From a checkpoint of a small contrastive image-text model: encoder activation gelu.
Rows from block 4 of the image encoder of a small contrastive image-text model, named by matrix and row number. Rows with one number belong to one neuron. Each number is 128 + 32 x the weight over its row's rms, rounded and kept within 0 to 255. All counts start at 0. Numbers have three digits each.
After each neuron's rows are labels from the 100 images, of 14848, where the neuron reaches its highest value: "top examples" is what is common among them. Only what is clearly more common there than usual is listed. The data: rendered solids tumbling over patterned floors.
# fc1: MLP up (encoder.blocks.4.mlp.fc1.weight, 384x192), inputs 0-47
# fc2: MLP down (encoder.blocks.4.mlp.fc2.weight, 192x384, transposed), outputs 0-47

fc1.341:153140072139117139107129116167128122139091126100118118155075092142145139197106150093155069184124141147137163132164119135122190164139101101175164
fc2.341:194122071139124145174069122156160162118123074108084177131139183170129086177137166112111111106125075126203157081050174119142111114139129135107124
top examples: count: one

fc1.59:102102136137189107090102161115177158105146152145095128141138163154109137132123123150095146157074211118138177130083143160140173061129054154193159
fc2.59:141077133148038154113117137141158149163123123088173168128137117106114071091097087163070105130175103147153087124091095142110070131097122086146048
top examples: yellow object; torus

fc1.208:123090177153131178098100120176131141180161113181132118110142130130204143153098122046141116138155096086085152078150114125120110139119130145092166
fc2.208:152110126112121171151079117068140147124146124134083166105119122184115110173130215114141100148134120145125084121088146136138100137107111179167141
top examples: grey object; disc; dome

fc1.241:141092085109104141111158086116198135122186128201076148141127132125078070125186149122102120127145128170114174077122169076095127157118105124128136
fc2.241:157173177100133170102135136133182098165144131167090153120131130160076132086065072099125109142120158151075123102151110125144134104133125193093103
top examples: blue object; its colour: blue

fc1.283:145172127144127216121131093125097148168235106083119151069152152090128155122120100106145169104096140082139133130140127113074139093079120158152177
fc2.283:105113114136159154151105137131129111095111163106122095084158100151166151115152204137119088158119137119117166146131151053205135138140069085143127
top examples: light from behind the scene

fc1.83:095057106152135096106136165093092110133112071144176183175182105174137144125115110119091180079109119105167105099107135145097138156121167198160103
fc2.83:172132083092107131122126038134165091103163099138140146126085166159090077138147184168115112074115127090176162184102158110141106108218138097143113
top examples: yellow object; count: four; orange object; blotchy object

fc1.58:034105115122104171113133129122116103059167117172119154152164145123125074093064185087075129164120175083065135163182160116108117107123180185174131
fc2.58:118105139054164123182190127089171133120171088186062111102104128137091109139151076176102140139074135144102136116121152146175125133118128138110098
top examples: blue object; count: four; its colour: blue

fc1.164:094115106191107077102123093139111178155053168139172158163105133137065157089101100146166117156154118168132176119169158113138139132112154069092109
fc2.164:127120205160179119150081154120131093170148109087090110127122137147105150191138151098163115099134122115131110085142149080175101175121138168129176
top examples: star block

fc1.29:129114129139088090128167214158087151130126136117123070135096118122131126183106128157151109117108120094093126123092114127132106115027164146095105
fc2.29:098128159168148121116149178142174162152143043157108124130062115131129103109090167092159121122091112101148153125168102081165168104128136156182111
top examples: count: one; sphere; largest object: sphere

fc1.199:120170142103185155081134121158063064109069116125187101107093191120185108137112155078129116179116108095142104090196135112057072114099126187142089
fc2.199:121138148095126056158105215126144182156105113184122165112129140169088114158151107129132113137150142145136111132134114155075148155172129162088119
top examples: white object; pink object; its colour: white; its colour: pink

fc1.52:128187140205192119233101111072108153096110169134112115120109142183132140181120074107133129140185183120147110105102112104165123157169120139145127
fc2.52:112109147106073160134090098180110115155154130127132124135119184145120102098139115136149120196136080139080113113083124153112042072175090184108154
top examples: light from behind the scene

fc1.364:167093128129164107164117113108119169066130114138167118216065053078127108150089153112125105189105178132108129141136097107158082116089132084145110
fc2.364:133097136094109118117123144120124157091147152174143081122116158114135151193162115115163094191156112140101142098081092156122158080107087126106093
top examples: green object

fc1.278:148095143130154114118076047114108136141169091135102162185101119185153099169166140128156182105126067147053058126148184122125184119107122113178150
fc2.278:128129178113092100153127130137136152170157140121119085135155128144112135141138110111075133126106124136174104109099179114126155103119163127179115
top examples: grey object; chain link; its colour: grey

fc1.120:114075127140161101176167087156098177140132121127185153123147144110183114159150140140186109115095051117099171095098111103168154151093136128084147
fc2.120:121185170144157131130147183120088190134113180087124134115100118182105099114102116104149129118076138128183136064095094074211160131149128114134170
top examples: count: one

fc1.308:086177155138177122114054138107144135084162122088173124091128153104164120163111156103137129086134113119083124169123159052100130126108171117174118
fc2.308:131140091107132167165137115167146208111106160154142111098078156132130122200182117138133141170101099088123106077136134108077185068101112109092133
top examples: grey object; count: four; its colour: grey; white object

fc1.316:092078135169155130161091110168177093083106121131129193068146155140141102100142159147109134135102116104124189152110119103158110176095176182117134
fc2.316:122111066156219118103159098106107147089122169130168140147121161162083184173104151130142162139162117137159152115132117089121146043173089111103104
top examples: brown object; orange object; count: four; its colour: brown

fc1.1:136054117093101075168106135119141160157146137133095096168155128150186180113114134116137092118128118119096199138137127129159096105162111124113136
fc2.1:139137114180138114154143122150119095119138097116134116154053154098115121155066144110131155161094118139165104197154069160098153114117100190109108
top examples: light from behind the camera

fc1.4:085115153115136078099211147109123133139147188079105151100109136090131159104137204168157161119095099097142137189098158105134146088152083114141119
fc2.4:131131169099141105123032163158123150131120118195176151164102096147194070138099120110102097177130104123090164184163131135122103115084163137073156
top examples: star block

fc1.221:096116137054149061139075165124085109125134144113163125136000131090130128139096145155130172178162167115135149149103105112109109130084129156145135
fc2.221:094098116164116084161170135132130162159168056093127123153115144196086131138193129144115070144109124172094107083125152145139145085174127181135121
top examples: star block

fc1.265:150160111120153124121138054152145136125199095160166112132131113098165171108182163127128107149171135096132198079096150133089041169150143160154129
fc2.265:153125076085148102115078108141078152139146106088137069119114114126139190140135074150082116157118159105170081171134151136121161114089134089125160
top examples: brown object; its colour: brown

fc1.239:160096157155135154111118072111167144105190122124151134106114072144130148142127163124124162166097075149133127101110163163210078119136095162195101
fc2.239:094142072092123104107125140081167091099137153104146141130077173067165111096149122094120067106109103147135180129111145202199188144104095096093129
top examples: grey object; white object; sphere; bumpy ball

fc1.346:133058126091151154155137091111138089077080126123140108078105125110123107120105123154135150164139128109136098131136118069160105126131172117192129
fc2.346:118096111135075119122118104128163132150112130068132133065162108116158102128145094104097168073145150131095195124126121185124050136102120124122093
top examples: torus

fc1.289:098127154141148057159131096115163077076164148063134062084154175113096071152075114108160106143107151052135125151149183128118117136074109086144122
fc2.289:146135092129116116115124161174127103158099180145059142125124113066161140126180132133134157075193153110135110119065130116091075108155136149143127
top examples: sphere; egg

fc1.48:100127127131178163088078147123132132122134149131136113071102162166118132119124114151138111101179111131128048107092099135094146087097157111133090
fc2.48:171160115181115064180171139163104149136126080109129162233109193099147082112128108077098140154120129095175143164126085110141142133101070151094123
top examples: light from behind the scene

fc1.275:095084112163093135098071111148127151139202128092124093081103138093150077095134208180118100133147140109128116148198104126095167096099136132115172
fc2.275:115163133092156124111110064164103173055132108096137104102137121080143167108107141165135138109126103140091107174120120159108126114136128130127123
top examples: grey object; count: four; its colour: grey

fc1.311:139137105174124164155141126224091108073074149134180174172082073127149175156146059124105061141086133177085146179201113098184110095113143082129097
fc2.311:090159134157146102086140161109152098175103097067113121197168133116110063143139134110147159110182122080082100078120127128110143108128169145101088
top examples: torus

fc1.172:156171110148079150153154178138147080166125123081167171109131071101141079133112100121164145144197126122159102116109102122086084072070137142174158
fc2.172:089125133148107073133128163153108200158152123198091116108161102177165122079149108155137141123102115172102136084113074176145127117136100140177131
top examples: yellow object; orange object; its colour: yellow; its colour: orange

fc1.178:093156129093121124107114179111068162127081070088168144126064126164151161182124173166148096157115135123175191160164147109097118111175127082129117
fc2.178:065114081173155081192103132146156077116093123170119124181106178145132129128122121128151118095108152108163118064193153112144126134121085147101159
top examples: yellow object; chain link

fc1.381:216075130121156108076113152155220132180085133135124146145165089116112090078150199070131163105121142119093161134150071090091102072143119129072149
fc2.381:160093160114134066148086120127170177087143169132165116134077117159080134065128053094131133091182079081204088189088167083149115110156104133124152
top examples: green object; count: four; teal object; sphere

fc1.143:107061109133132080147127159160160147124129099126122169095110159101086214094199093130152191078093108112113082090142130100124162072147060157172120
fc2.143:165144117126154109125169105143152146150115177164177063112075159227181125155114105125094116156121165096106130146137098187186135147145196141108114
top examples: torus

fc1.149:173128122084116139060206116238103164210169132084098086117140116134183115084103096147080153052095136115121106089148131156050122109142123105169166
fc2.149:133140113141098154163117146119080112130133140161103151118077157143150097149112163133094147097111111146191160125151145088149115133118110156153136
top examples: count: four; pink object

fc1.97:123122119153153114159147147138107169181118098111113120187112123165159187126150107115187130100107148129125140155136140193157145098124073150122144
fc2.97:166143092082095111114089148176134128102122146069128178033149124069177104073111144161117119155175117149055153145114076191105119114147111122202126
top examples: torus

fc1.77:069096124160126128137143110083110097075089168140105160152110082145150148071174163080225133075108058178157108147137105111126140152131109102166178
fc2.77:148142168067184136118067118147170150138152083153162073119175132111110160104127073157099154090133122111054095163055154099141154112129165149156111
top examples: white object; grey object; its colour: white

fc1.37:157077109073091057111117154144133141125155121094128116145095148099091090151156157142204102186091119067082105101097119096114168180085163109159079
fc2.37:141152126114177136111112123099154080159106137100152095174127123141127130107061102073103110174150147151078146179141081152074131139086102137146160
top examples: star block

fc1.185:097112087169130087097123129109122110105155042146206136158099075122085152191121177132072138131124111126189111103140163188124097175110127125157077
fc2.185:126134084144125124143039109138143153106125157092119130124123097109074138148102130134131100100085128124156081074174163133117101165115144094106057
top examples: yellow object; count: four; red object

fc1.248:115075163098129132146139098148109150152155098121119120078153110119113118163112179084167102095069174108129145158148083188142102122128131079158093
fc2.248:112072190165089218153164087134161223153115125131099126123120058158130071118059130143120099125180128154121076139106159187074145157123121141168114
top examples: light from behind the camera; disc; dome; largest object: disc

fc1.133:045137101150153115094120112134097080103120107140165107122150129137146128113157172123049108098159100100153112101171143151175105181128120100183078
fc2.133:162116116127120075143092088168154142079119080099160131128130132105105172132123128140124107092141109101132087067189147142108096148183094132149131
top examples: yellow object; orange object; count: four; its colour: yellow

fc1.342:128090182103113085121078097167158143088087096166113112105112122139149133131112104132106133202163138128109191141148135171110154059087125148160224
fc2.342:145130086172128104050157091145156105120084142111185134142159126061113152139090146123138102153094103145182150091122173113114143074146115123176122
top examples: count: four; cube frame

fc1.78:152111114103139118120176147107150098184105076102150129111157110093168142108113176083089131199117105190122205098139173130166083134142194168085123
fc2.78:190118134087128149138121176146110180121098065156133121092121123149152177086101083156131130157157123155121110173131085078099125117164149085155101
top examples: brown object; yellow object; cube frame

fc1.210:115085128179116095115108166112119177086094146141114125176091113115182118100160157121119155171046062127136131123195097141130129140056164127137090
fc2.210:103114162125186140091196131120182162104206127183131119132095164134099134158142119134166112089106160134044074108176109126106130159095150161177108
top examples: count: one; white object; light from behind the camera; its colour: white

fc1.8:145151101148186095119106105145124146149163123128072127178140155167130159103177121166069144158089160116094082136115138178184130138152124104122153
fc2.8:176110138158106164106128100116124156117081180093130110112103162153096134136123161155095098114177146127152177134155137116109199119102102126160159
top examples: sphere; egg

fc1.31:100098123093124086146098171157101148141098113102123100145122143136187154157123076089100165143102150145138120154200104188092114107069126137156087
fc2.31:140088129185095128074153159185179116103131160061164131139114168143178061165120116106110097116144120080072099083137159171099123136090150178154068
top examples: torus; largest object: torus

fc1.347:090124139100135156136140132127102086138104094114170120153139105130074196124097139140141089109102159098142134105093064160097183125188098134109137
fc2.347:161174145121137144123179152137139164145095130148111119131103103186130089143127160095142042166176109132107173150102143094110180106141140118132103
top examples: count: one; cube frame; largest object: cube frame; jack

fc1.255:111136136133122136110184124155148097069135148099197136102137124203180147155127179099144108149116165144108104088105126092129143098174150150095140
fc2.255:090136098132118147144118156189114141107110160131133098100102117144128112147176113156111112166132119130088099112064128203109076104106099138162129
top examples: light from the left